config.toml
model = "class-conditioned image flow-matching model"
dataset = "pictures of board games with random positions, seen at a slant"
train_examples = 97500
image_size = 48
horizontal_flip = false
conditioning = "class"
arch = "dit"
objective = "flow_matching"
cond_dim = 128
targets = ["game"]
num_classes = 6
cond_dropout = 0.1
logit_normal_time = false
norm = "layernorm"
activation = "gelu"
mlp_ratio = 4
head_dim = 32
fused_qkv = false
qk_norm = false
dropout = 0.1
inner_norm = false
moe = "expert_choice"
num_experts = 8
moe_every = 2
expert_mlp_ratio = 1
experts_per_token = 2
shared_expert = false
patch_size = [8, 8]
layers = 8
width = 192
positions = "rope"
optimizer = "soap"
beta2 = 0.999
lr = 0.0023
beta1 = 0.95
shampoo_beta = 0.95
eps = 1e-08
precondition_frequency = 16
max_precond_dim = 1024
one_sided = false
adamw_lr_other_params = 0.00096
grad_clip = 1.0
steps = 16000
batch_size = 64
epochs = 10.5
lr_schedule = "cosine"
final_lr_fraction = 0
warmup_steps = 800
weight_decay = 0.07
adamw_weight_decay_other_params = 0
Rows from block 3 of a small class-conditioned image flow-matching model, named by matrix and row number. Rows with one number within an expert belong to one neuron, the router's apart. Each number is 500 + 40 x the weight over its row's rms, rounded and kept within 0 to 999. All counts start at 0. Numbers have three digits each.
After each expert's rows are labels from the 100 images, of 14976 (inputs lightly noised), where the router gives the expert most weight on average: "patch colour" is the nearest of a few named colours to the mean colour under the peak. Only what is clearly more common there than usual is listed. The data: pictures of board games with random positions, seen at a slant. In brackets: how many of the 100.
# router: router (model.blocks.3.mlp.router.weight, 8x192, trained with AdamW), inputs 48-95
# up: expert up (model.blocks.3.mlp.up, 8x192x192), inputs 48-95
# down: expert down (model.blocks.3.mlp.down, 8x192x192, transposed), outputs 48-95

# expert 6
router.6:495481512524530570509528500526500535473510498558470545515523341324508546487504496517536550499478490506546495528503490502462466512480516573467514
up.0:476562511471419494512438534499499466448532411513481424510482541530510458477463393405557482510489480485443489480414506470468467553533532450531488
down.0:448437433537447491546502468548526498474523491476529474531486570493509453498460417561416488511553521474451414450585548523475527514495461454557472
up.1:482484510475491448460464480522492465494524493467495519500485465504503481514502478477497464501511529558558540475505481478508517445480503524516588
down.1:506493486514500554494429514527506525512500513559524480513482505518498416537517482546532409502471506519484524526576608572569497448506529514522456
up.2:474517540435497473415520463500492412496476524533492505472501422467502518506418540515479545472440539558541413583442507485548515461471516533478497
down.2:478527491515516519440518516502509553488535509516549514474516425462459566509418534454494531412442462563545431458519531497499513461490499574447517
up.3:489504439483510509496518509546410481499463493515529567503524476506499480521527471511514495530443539523542530496595451508467477537518617586497465
down.3:522484568506518509533508478509565487515525474486464583489474476495483458477541499513497487549430476504501501458466549517491500491477359581524536
up.4:479478528474421529518464518486486586513512512535571452463559543498486467542511519461502494565448528467479496506532503511453460433553460408440527
down.4:428583497567532481522508444412511459516466525457410493467492548497548421506529521522508488536470513491449522469525469514473490456530501463495405
up.5:483510472529504447456513524476519490419466455372481482531528475511496534539462587492514487534515541491539385408588485540451538512531482516425473
down.5:531500438465552572504497483504505549565528452516462484459417538520512474549471526502491514484486454509552391407487531471483509477594554491442504
patch colour: brown (38)

# expert 1
router.1:497461546475513512439486515493466527516565422478487472546486540506482491523470467557577527490519436474487537499447520500469464512541537552549505
up.0:500446533535518498499481529412529491537432490525498520518467556527492497520486478509447489519525472450484504462432488430473474514598532539516553
down.0:420629555514512509473511521456539522443525483502542460487505455500545513518479465529517487497554535579486479478537475494460519496519522500486546
up.1:456450494485501555463543571515523536566483424517513510506434571546525467498496514522522502500487504482566502549500516538475493515570583513503578
down.1:509595534495498477517483511458497485446473517497506487483493550593521438498505496531489477508525504497512484650521504477521497494376458480504506
up.2:475452514527515544503571571515486519547467515535521515525490506454490468513495553474535442571533503482545658580512497491492540458439514547508555
down.2:530460468477510507538496478544449454582507498502468488493480508488464490536517495483514465587466522465500373322479447529489504536610489487497510
up.3:441501564486484398433507478522483501455502519449472511539519466466365484483526503518510495548442397496556437479528496522511495449546467533482499
down.3:501579461427528542474523522468494455501501525524516532479478507569517466460523510504460518497536559500583574619475457483511470478469517504509531
up.4:499457460527460530475487511461513526469450526498438517521461535544439451520484449512548464476526502474535571502531634513527481535594490483512501
down.4:538441469511481532504454503562514471522501448529513495503528496502527517466469484482512435423482504476476400473512466486506519498518509473475520
up.5:464487504563533507461473524485525455540480504474534539484474511605490582470488505457462484560537473541528518433496551516476503506371569569479490
down.5:493515479496461506495517469573500522492500519475568530462507546453533469523528539485441568438476477465537556515511506505492496519382515523522495
patch colour: brown (46)

# expert 3
router.3:475475515454517506499508488457496504501457519567517515451511452557481540503565531460512512444497502457486530481553453473454475545498502501460476
up.0:391435507488534536499528504496502530478445465511519483524514527545524519475482489495500487478575504529495451513474500539470500493464496492471531
down.0:503454557465495435459528531461535496509493539514574451524510607629472420574480514526537521551515551501486577524537488506495496501432477450515529
up.1:435425491531533504453482445471533480532505461486472540500516497451421521477488472543469475494546549516468548509461517519515463490508557468455526
down.1:458521494507448502516575496531534601525546438447529453451487432413595555490448550487560493452534489508508572515423520453454527513421566480444496
up.2:446504528471533452494460485535426537411474533567433425500563524471438467524458508482467498533463527483524430505537450509516486525513517451488503
down.2:452540458489468500523473534611524468433547511421605423495457543548420479508479495511480518522533513474501534507447540504497500517425420422523479
up.3:473615503458418503454475477497553428416517452516465501482522515533580523480540441462560463492480467502474468563541593479508522513507489541540505
down.3:498364540534410428527478529513445513518515466429525528513452450524492512451514457501454437566496512450469468502430512484532524559490494498545500
up.4:488545476498563566431580423462552470500485515503499560486478509525456501510479593501419492473434431534515446534438535507546512565490468536489504
down.4:508525517507551501481453529455475509492463444481458528532478508502466477511514467513559492504391573500515579483500442483478476568470523493462482
up.5:524496511515557545560526546508472491522582460482509474530531506461525541525523434489446433575485419492430555474458565547460538537450515519519477
down.5:422533533523435544442496504498428602507519504542489514504545371403578534490503514519484559508544418539542515480447471472550531478450523509476524
patch colour: brown (43)

# expert 4
router.4:492513503491553446478483476453414537490595457413474495563565536520452447532462522556533511510557431501446533484464527487495528503439489541559461
up.0:561495546538518583540522424537394551489466450469529401472471530522478527573466521486523466466533491530462495486547444545402478510507566471536445
down.0:580518487484486418511491514452575446461468462477494475514520569543470510541463539508496487489500538509485487512486407434439527501548448457539541
up.1:476408511443507480462486509523480484505493466544516485513456521510456519515489491516469459470480508431473509467521461472491425503557484544510515
down.1:575439443524474499474489574492546396477536514502536476487504464438431450440540464526458490499533518467565489519579517489505492510537507492488499
up.2:537493519483451535473500495466452471516497473488530537573521496432429509423521560453490589553504487509502506497457435477474477548422573526521500
down.2:468507466484480447546497443451562475558482553550501577486489553564557464489531564496431529484533442433505528504533452466493478579404462487581464
up.3:487463415515489507522521497529462476490541408539504503491485461433664553487505508489498529497516512533493490499469542501485517481486487484516497
down.3:434537490508519472501469512444511455487527542490549531470495492581492411471554491482478513492521491512531458544484455518536498519488491473496477
up.4:454540598518562487582535538543514588482455423436497443454475466492591518486495437504473441524490481563545493542480535483512499460522502501424514
down.4:546362431500532536509518497511502487529566447532463459541496542534353529500522443483555475437496481525489540494481608571456483506581525521473507
up.5:537566566499557515502556532527520519546463457454532553477505486495538585479553546518490476506466530551535526472497512466484479498478523507459552
down.5:454594465487456481516535550542527568450532486525562477517480396389580523531493519544537510493499453507522425351541508467545507485481491509472485
patch colour: white (50); pink (45)

# expert 2
router.2:499566486523518575499517479513483531408537508495438546488512350340571533469493490501535543458499485497522517493489528475467439502498512542457502
up.0:489505557471488476458537516507492479503466478516509574509496508479454462440532510466492474528471487497470499538486448507501430542467601575541481
down.0:508455431532447517506483510495489494509562472518480533495455514483500470440546489539498442497487493458453578479515506498495584514474430575521493
up.1:553485512495466574497462451504541521436554554578516500525534501507532562578508480491546526452520540530489469461527597506492507516539541444485491
down.1:544552521511475452473478566511510554459473498536500478493482496489593620533488506537544505416511493562456527567514422557476571472495480478463537
up.2:468507484518518447406525613504557501496526554485525556494477505486495506498539517444521527510508453455537531511511524466536545453479386566497493
down.2:483479491456476532431530425510449508504487537505482561515497537482485515458568517543498500499489519467517524421517568553529470463490613571492506
up.3:539572542547554537489533480478457477514514510569521458558526511466493467512488441477513559494496452538508463538438468515533550521517488514496494
down.3:490590564515468545493504468476477556489519467560485531516513487461574526492504524519520471500521461468450549434504521541478512499552496474518517
up.4:487490583451454529454476552543497515561492438501536493517447497488585422481530500472477538415445539521558526489540523520457558481554533495524507
down.4:460488492475532456486446435521522521575460502482459547507500470528526467507532491525467518426451513516547421497488501481491446495441457491510473
up.5:479561475501451461436526464546483420445472460517529483523471473480530473493474500490489511484544493510472623461522435469455453523514517508485484
down.5:529523575489525458503483463483478543500436519495463512492498486551575535443546490498451551354558459523513413633503557481531508461450459508493479
patch colour: grey (80)

# expert 5
router.5:501522500497568498511492489443436531497591506458478517559559516510468462525485502589565507525547450518481515478474548499522507516444497557565494
up.0:540608438515520564531482498410555519461506503508509528544509571560512500490490515448507520435584517466514590387521563495512492485461527472475534
down.0:472538536485501468495498482458465515456423496494520493542450520522410511540490472511483464464493490490499499580428506490506520477574503490429518
up.1:531515519517523620535409490477571529510501469524559509486498547529519548499455475544478496391512425472462502495554503492389543493556465576533529
down.1:531551463465528421539408528487460509538512495462438483483459532497592524526477496461512522410496570530476486482416496483431453505446530550525482
up.2:431514476514499538512537563530501564559471491525478471477482564477535515527528504495557543504541466472506530512453567560448541495534500540537465
down.2:406511519514444453537539502471504414501567514437542486500488593544521480459545495488451485528518513450502544473578399490488485537440506488503507
up.3:457504484488486513480536538486507528552493509557526560478528462442510525497468443524524499453508471495523508524572490518398473548489505527517509
down.3:449466515503493472537544480492486444538437524438477563515391518490434484508477492472470528524493460477559512478510504495468526559493472497500464
up.4:487546544509491499422559497569463459506484517475477543513422516568454503494479458532555553513506498496572619494512388487430513512523472511516479
down.4:443491452488491546420577498582559521526570538488515569495527509507476456499529518488465547547455482467559515492492616508492545529445482547546545
up.5:493555452538512609511487495535525484492512568524524512493574515568531493579479481473526555364489497489504438417549514524454554536540503441480484
down.5:513527563468505429513491510459521511485510531520462490489486506552509517549480529520473542428510544459479496610526409499476498519450511426485532
patch colour: grey (89)

# expert 7
router.7:483469531469538516534535496476520510496477554593526530472539494553470562526575527494520521471502526470509539478564492478469448563487484529442489
up.0:502481464504574480465517554521478559528444449509522497524518488513520513483514546518499516522550537501491470473485433455506430548486519499434533
down.0:491590509475504495527490483581514491454531494495502517485468518499528448493511515550541535591458490479506504495538484549509553441438532506430485
up.1:472508461482513381487550485476493492480446426472594562530559445491530473473558519542507552501467525565525497460539533503475573480508561554463566
down.1:417538532510435570486560532486480590513523464497500510500489487480631532510536473478546481584496521512485403529533395448453491483431515498489481
up.2:434512504488518547551525503502497483504519389388496558515424499498510544466558514508563513501517439489540531502550501528449519484553472536515465
down.2:437484518523557507527460492523513489461463424523526522562528502498450536431569530500476500520457506504504525473458501564509493510517533550544595
up.3:570500546494464450488519507557512584530413466465539480500491529556563496493545477498546533483495495469487506427532479471444485497512488603497498
down.3:472439470477500493556498501481507486522524519506493492506470546534536475487461521500512486569505483455550441539480516478531498498472521535473455
up.4:435476504458488436540524632536536496497466486513539567497475525504474518466452593574472423423464560474495442516556495491488507462421532545542504
down.4:440496528499501540522561369566476613500452463510429577501516529481549612469427586422541468438425498476494537479465502494483506468517477521529508
up.5:564480454556475536452532479529459518558495445570512488502483439492464501489457490413461582521453474454532454498565421500509416494508517538509458
down.5:556533561420539462460500521503586481589482473415525491481542569518513419514448473585502585450446508456541528510510501541488548516526475548511544
patch colour: brown (38)

# expert 0
router.0:478437524474441516489491504438528525463436523506477558474475658543486488428523538482469560498517452432462483496529480490521472507494492511441469
up.0:432500493508513429492504592480508483474465505497528556460453475477475495495497596568446456473432572443459487501547469567600474533477557490528521
down.0:428512529502511545518519416517475531515527489526450593535522491495558523507500605445520480494465465470454545483463555456614504554511446457532474
up.1:465601502435536489534537519537472525503463438501512482454445498512526510499460463502497466546480487507512551492489543511469460541477519495500535
down.1:442580536505428487496471488483470553401513527516499516485491535462537510480557539529507505561491519445528474536440423511501431436524490535501530
up.2:559568515504562437466487507554486516529511483483566482474519509558466540548415450495496498484492508502488537477574488475519478523498522509491532
down.2:536546448482465468493512523464477451480520495488465512483529561454495554433540522476532448568505483522499486399571552510500509501607480497499496
up.3:541425447545395504461473511567451473449559455461462479436478487484553502457486502433488498541480544436521521509479514558477549516520518544576498
down.3:535556587470420502548483501504529494447470489499554496534482459512401442467496516555520446588495476448522511436458479445478447545516503530560510
up.4:437523449477475438499533551472490463512487486587524455519469462486531510479555474505469512512493557469533497489475443506551447532508490477429521
down.4:423540521517509558567589452468518515578539492439496474436470495544554466443589488503507475556469458482519510484523496474543497527530531470474493
up.5:461564507457495517555471500569531540521510470493551494486530523589483492563483528481504484555424504489568552508519515538497490482473559501475587
down.5:532494466485487472494523475400542472528577514510432542519528521489452517483520503469500514495531535506512589424490529506482461496599484512502500
patch colour: green (99)